config = dict(
    arch='convformer',
    model='self-supervised image encoder',
    dataset='larger renderings of crowded toy scenes',
    train_examples=45211,
    image_size=32,
    crop_scale_min=0.2,
    horizontal_flip=True,
    color_jitter=0.6,
    method='vicreg',
    norm='layernorm',
    norm_position='pre',
    hidden_act='reglu',
    mlp_ratio=2,
    parallel_block=False,
    dropout=0.1,
    inner_norm=False,
    drop_path=0.15,
    patch_size=[2, 2],
    depths=[2, 5, 5],
    widths=[64, 128, 256],
    kernel_size=7,
    projector_hidden=1024,
    projector_out=1024,
    projector_hidden_layers=1,
    init='kaiming_normal',
    residual_init='zero_last',
    optimizer='soap',
    beta2=0.99,
    learning_rate=0.0013,
    beta1=0.9,
    shampoo_beta=0.99,
    eps=1e-08,
    precondition_frequency=32,
    max_precond_dim=1024,
    one_sided=True,
    adamw_lr_other_params=0.0016,
    max_grad_norm=1.0,
    max_steps=7700,
    batch_size=512,
    epochs=87.2,
    lr_schedule='wsd_sqrt',
    decay_fraction=0.2,
    final_lr_fraction=0.1,
    warmup_steps=380,
    weight_decay=0.1,
    adamw_weight_decay_other_params=0.05,
)
Rows from block 6 of a small self-supervised image encoder, named by matrix and row number. Rows with one number belong to one neuron. Each number is 128 + 32 x the weight over its row's rms, rounded and kept within 0 to 255. All counts start at 0. Numbers have three digits each.
Before each neuron's rows are labels from the 100 images, of 14848, where the neuron reaches its largest size: "strongest on" is what is common among them; "colour at peak" is the nearest of a few named colours to the mean colour under the peak. Only what is clearly more common there than usual is listed. The data: larger renderings of crowded toy scenes. In brackets: how many of the 100.
# gate: MLP gate (model.blocks.6.mlp.gate.weight, 256x128), inputs 64-127
# fc1: MLP up (model.blocks.6.mlp.fc1.weight, 256x128), inputs 64-127
# fc2: MLP down (model.blocks.6.mlp.fc2.weight, 128x256, transposed), outputs 64-127

strongest on: light from behind the scene (94)
colour at peak: black (33)
gate.35:141094147187062126115073105147166108109131143133096141164077097080122115133146090096154113154127120145171099072076122094162164103179125080109093131139197121164130165144132096211123138118113167
fc1.35:119103109126137078175160042146110157134152135074189117119132164125161100165085168130189100088136153119147150156102101125122156105152100147145103139147138163153129105172084116187136153139070169
fc2.35:114153130168111093116104135151148119164128060185055093149114112176091094107117158117170122138177159121128148152170121202102114144140179105069206094177101094128096121059156169146144126129136162

strongest on: light from the left (53)
colour at peak: black (41)
gate.22:208169152157104115165165136114125115161098112112112112103100147094139105167148124114084126143147087118084125111123080148068105108162115104129070162127071137137083157155170139163116137084111146
fc1.22:133145101099098222135147115152134157116129178144155100168173125091144103172128114117120157115116189114166086143166104131033141145094118100181147133192138183089083181110105126102118139183173136
fc2.22:096133084181148141082151147148177140148148116133118180085095119131089104126179106115120059120200173147136126182108174088198170082171100155090083127104104153171110156121108095097144143125148120

strongest on: light from behind the scene (75); count: six (44)
colour at peak: brown (62)
gate.98:125147084134123164138104046144161063145174110127180177120134159111161101136113134173106111177096194138052088147153092124112194113154157162151116110132133136038124122100101136069137135131093151
fc1.98:077217166138215119116148095152156142151156143148084108192138086189109167083108117117161069140146118146127147111125075105070119065193131175118114075120127066096137159121110217133153113187144096
fc2.98:094158129129142125085135173109126133086151134156129177209159122088135151135158147124156083162115148132103126131124170193098165089113160114145134108109162177097191121094121105170099175117146112

strongest on: light from the left (51)
colour at peak: black (29)
gate.175:065111082137114093118164160081137117161122172103086131156137138079127124114117108162161111129141134136114104101094139105102124141127165129066109132154098134183103133158201134117124095095075140
fc1.175:068123178118104135142125121125166150073114178183130103202112125135093120109112109133143170152158122120172103158110123131146173163098096120114083151130153122144079144192179121035160073125098070
fc2.175:116138136117125140101138159087012114139163110097108101077196136135146155174122093153148151155089127170095154154184155153089136114149123148145174119177135113144135116143121169181080083125153137

strongest on: light from the left (74)
colour at peak: grey (44)
gate.217:113177191087090139106133095198116152177123104121122096130083098124155150162207139126110163076134104090137104153163151139157101128139122075095134121104087085123082108118152072159131139150098164
fc1.217:152154162180076091083111176114167063132118117164148114109120154153074130186135075122132104152116096151167151113149163161175094140129176107104184097151156151128121151174109130117110143108115088
fc2.217:151115137148119127090109157196247056118135141099123091093146143099157088126151143153108097122098122108107138123120093098129102098163134140166144132150071117133169124086106123133154133203114119

strongest on: light from behind the scene (52)
colour at peak: black (43)
gate.238:070082057164059097191126122090147167124133162078112130172122131076129103151100150143128099129142093135115099128072149116163168150136156129111171136147148090134163099116068099086178142091058167
fc1.238:173200139119114138165071102165083127130144144053142155110145154132141167125082123069133096122089130135150163127123149099093115085132134101126165149134115139128183147143165159206105117075165145
fc2.238:086072087173080093104132149110212148108160147143117176107158084087103097128125149171152187162176097128114133135135127103160125123135139124163159178134088125167093090098118097095164190121096187

strongest on: light from behind the scene (87)
colour at peak: black (43)
gate.203:114075096126114116208132162169156133159131148121143136135149148135163089074160165148080096155147130116177119167107160098128127146158102137096125087162124156182103102120148110172111123127098214
fc1.203:128117119068165103148123132105070142071157161092094127100152180132072168118163111165121139121144124101105193075135075140126169146145162123147151158126063153101087134119084053114129152192180077
fc2.203:137116123175137169166163067145141082143145149117177131121100059114118120153067077128177100168086147122095170145135211136109125147099103111156170147127141126081123124171132135109157100115125148

strongest on: hammer (57)
colour at peak: black (75)
gate.114:106124105194097109095089094129174036120122123107141164207100170156166117154099111107108123143137132174136073150092143102169152114139122101162103118163190112117141142114125207143162141081106127
fc1.114:039124166169168097111190146097127102133132145193066121176091119189081126095150075150093125116164100117141135201101137136098179125132092153126145109145124157127106138154118180054108100149100075
fc2.114:141117092157103192129147125146018089123136139094112145102182116099083097109115158153172141138106147161093110127139158124078122079138089112155143155111165160123151144152102120092149201067140135

strongest on: count: six (42); table (36)
colour at peak: black (28)
gate.163:178129142117116073130105113081181052122128095124079182116113124147110136095191137138114129084143126099082090116136099148148121218163098146139065091114146166140126135075154103125133123182094136
fc1.163:123154180157099118141169095193170097176125094107111121109068134193118156143114089083115067153146114117099117111086137170070065206166114100129138114101089090179180131159180143163111151190111135
fc2.163:165119109139135066071064132147023178122144138129115167130170129072137149126108163106117166091135100112112123124122130094119172185097171112136172086102162204088141123197141097133136128123095105

strongest on: umbrella (32)
colour at peak: black (30)
gate.245:057065139121147169076101069132174065092130151138110154112131127116115114140163138108078145125181103100099141098218102135112102108126091141141139070107133122066097126146113129131133159167126173
fc1.245:093132133151177182104172156118124081087126116099097166143111163182119121109135123079113143139076086083165086110148116170158170070123132065148105107155149117116130103150126163109168103122020162
fc2.245:086086101139114171143163098127138053125098134141127113126142073175148140151076113109135149098129134178124156130132130116109091080132123180134112148148126167132104181082148174081105144147111133

strongest on: count: six (44)
colour at peak: black (41)
gate.201:139135125176143187156125121146154138138136122084135157150166074113104103074084198152110086174158164162134085152120143166112119130143082113108157202151121114139193143173127137116201112161109145
fc1.201:206138128105179146117119166140089088130073089105157190109116154146137111197147179115196132093148144122106145100109142131113128074128118133114191100131047098119155178147124145131136140164164156
fc2.201:120126181086110113139095159142136107115105079119092098090150157110132131117090135110143113153126132140093069144136118141126080124068121135121143118104176150029098185089150133151084104161166088

strongest on: umbrella (31)
colour at peak: black (46)
gate.124:138145101079129213128156065112131113125166140185055161092099117191122125208107134109071130190101108159105088140107103106115100167178168117174114136175167123105180155117189139151145148152104130
fc1.124:161170115149144147105075123141108110082134128139111226133118185119152130142106124135190141157178146133149130125099116162116141103102104149132163170120176129174049119119155107106139145133164170
fc2.124:108130141094158128153153037094229107187129164145139127106125107067096123170095112151102141146183151117141176168183072121124149167085084121082112173150108171105140114104121160130135088135131096

strongest on: light from behind the scene (96); hammer (29)
colour at peak: black (34)
gate.149:076133121126067095180177130121189158125158150129153172193113179147125083123109143119154115117170117058131142111165134112132154190112188163112134137121159120174131126089137112122181148157069140
fc1.149:153140106079150171139125125138198133114149144167157153138132083130088132153141145130095150115080123080091147139223089198105100143113122110147115118084089148097067102064161192104097137103105137
fc2.149:079125139198199130145090125129246114104147132098152144101111071093133079186161114105133116145152167127131114184114143081165158119133122158133092112067194142112139118172134097110113099138150098

strongest on: light from behind the camera (57)
colour at peak: black (29)
gate.154:156139083082201085170114154121124143099141150120079145114113126153165100068143129134145088068153150076127160125155100109150082140196136140083141077143180160114111088119122176100155130145133104
fc1.154:109158095123164108166123103086123079070114160110117091129124120178160106084162140168098093169162116103095087113126065168107104137116117167152138118060071142083172107121129146152087097118136093
fc2.154:116129132144115191062112114141136134114170131153086143126164145056167133083203097153161174130154154143116147077088120106198135122115169119086145087188142127152111126130155166097168125158115165

strongest on: light from the left (63); mushroom (29)
colour at peak: black (70)
gate.52:132129123132108168168098168084137117152151145108113128115148060142132177145075088133088150106111084173151148107123085112149139091098132092112115201117110099133201139176118126120162144149114162
fc1.52:232115117066113139124117151136062108149141065136157196116122127105132125106108136169188125073138158132138181110130163099140078137154102135202159122108186136081093126117144122145082167121157134
fc2.52:118102133143115144110082122146156088099165128111099097153137090091115061096151159098137099144090195114157083180152131127097125150105085074092142131115139131108094161124137117154159171088106143

strongest on: trophy (35)
colour at peak: brown (62)
gate.148:095118143159137125062172131113114088132137062128133123129123111065106115135122128112100137092110153116150106118150161153113145115104110142103089104137212155145112196155140182153144068042060111
fc1.148:111083068126116180196128122170115121137067132082051137124154118167126127156064191112138123143121159113103148144085158156138041128139157145183132115107136077150158067142135134141109152144127190
fc2.148:126088151109156084112113141133210120118123111110169152148088175143148139095118065091087162131125143151114082125148131092097212188141099114150142117152145125091072217135118143177167104107103143

strongest on: light from the left (75)
colour at peak: grey (50)
gate.49:096158126122093122180147124155145122127141125111117101137155147142111149122139144113167149088123155112150089146146131131157115144152109126177140167122120145122093078053171097109084136108156148
fc1.49:163116128218125126086087124176127118110171034166142153103126110133087127159135172139187120090158129137121147102130160154093161093050116097120123190122071096117165120173164123141114098120154074
fc2.49:098165064148121138069131169132164073160175162109048052150119186128118110115161086113099082200118115134120101152126125159095056149129083115119137126102133139151100169144178159187129165094100137

strongest on: its colour: white (28)
colour at peak: white (47)
gate.84:112163175113080087152166099134139064133088113102164182098147117159179084079153132129050149191119122143069169155104161131118122100120102136129076119097152138186079107140145171188142156116149082
fc1.84:040111158111083162069051129129161120216078142107189092096149092169126120202182157117128119126102091154137122128144136147120089067136115129166159127139070110163106118129153146127100125108144115
fc2.84:134163098147162147151104087164133116154127156131152103119122112076130133110100123181158157128110103108113138119137124088102170098105095130141123126191188156068160169129070143099082166086059141

strongest on: light from behind the scene (61)
colour at peak: brown (73)
gate.106:088142077110052202120083134159206106106164101102153139102085143169108123147131175172096096138106092085123103092136092125188152190141200120124106129053115132111125103129114097092170124116082156
fc1.106:153118099060081139129088170139132178081142140135152098123149157030124090146160159110158155150136095099140136082139135075132132138130146132136153175145093163124102091133153067064151161143143127
fc2.106:144116142079156122119134154172073157132162132074150118144093169203173117159136126098080110154169145136087111171104103129124149154146202162159140166097118108136098135093104136105134121108155135

strongest on: count: six (41)
colour at peak: black (37)
gate.195:056097134103075153160127134119165124115190135125144087163131109159089131127092133135098168165126115132088094091082069126129149112140139104130150165143142126143153080124116100087212144122034154
fc1.195:069129125157127116143136149159156108158157131132126114171090055170143081132151125124102118189104127150126128172095144127129168191178146114086141125127132051194147109083146147079155101088099125
fc2.195:118115130088161135129137136136016155122074127175111115105116226100133155094119121094169110097111152139107073127098172167111101089088066130159117088153131180094150194114139100156102096146135081

strongest on: light from behind the scene (53)
colour at peak: black (39)
gate.27:078092125136147126093145105202178087122114171127144070164169131155123181130140112155149133111152106114135133177119075120122121136164171119139165093131149100154164083197143156164118129174099106
fc1.27:094121069121107143124142164121154122131172183182069117141119160104080158151144103153167137129083133138174122095126099121161093114154136103126113132156195136107184124079133111062102126136191149
fc2.27:169101138145152092101121190078000155100108132131175155136134118077149085112116128132156124109151153133102158115159170138131093126098138156143157152111141134192121155143125123121147133085113107

strongest on: light from behind the scene (61)
colour at peak: black (35)
gate.74:143149091121155181136075141148168158090137120123142138128099105175133123148079092163157173094096092097173085151115117146117113200127125154161090145182097134147168158106170128145143096125109115
fc1.74:138016142134126101105124106115080110118104156095117110115114145171074162170123106114144087157138116136134131137118141200155134121087092161133131102145114187123113124109098093178155140114145126
fc2.74:159130142134149136101153113176252011091125127121105145125112120108156105087101145124152086159099184114120146108141138092150126125116135053095171150135136108062167105131130165160110080144146155

strongest on: count: six (47)
colour at peak: brown (64)
gate.125:096132142100131150169136134075136065129186125143158143147105138153094090063100128104132116123124113142165078138136068100102159136121123133094120143137146120099047111115111126146163142152144161
fc1.125:077136121161088130121119169128153150169127120121081106174120172169092127077092134117108147192130125098137096090153137098108132185088002080141110124091178163195112120158149116110160157112073069
fc2.125:138120152123177136093178120191008118099100110080144099116114133126172109159138153109075133095138099120157125082101150114159181098159138143093102105086093074108140072059090115115183093172134160

strongest on: count: six (48); house (39); largest object: house (29)
colour at peak: white (28)
gate.187:114095109113102161130061125125157113165084143102157155113137032119131133139147062139173094171085071108104111138134141163104106094147123133136123075116122119129120105160156131173162120131139084
fc1.187:147102137102118120101100089103164121188167134113134158143143135133159125074096064160169139119141090158126169130122119139125182177089143121116111111094119108138088102144046076110107149125132129
fc2.187:148182167140156178133087140189098067138122130094107100155113104107119124084150143154128169116039087108119112109118114072145108176088132128201139135108151163134190140126131130142123151146149111

strongest on: hammer (87)
colour at peak: brown (65)
gate.211:099157100152137138133153151107166117180124115145111191146136128131178109140134078073132103154116150115085071102136139063142127175159173127106118154125098114067069074095171183092127146154153132
fc1.211:169107061126094128196094110098076183132168089111157173044121149104154122152114193174140112137111130134163142132156084106133166144122136088139125135116129099133080157103102098114131155194157183
fc2.211:156121096100120121112125143151252120130151154127140105137133138128075107200096148106092107186183128112120105084101097133157186126138160111095090203111115111089128096102087118133152123140168112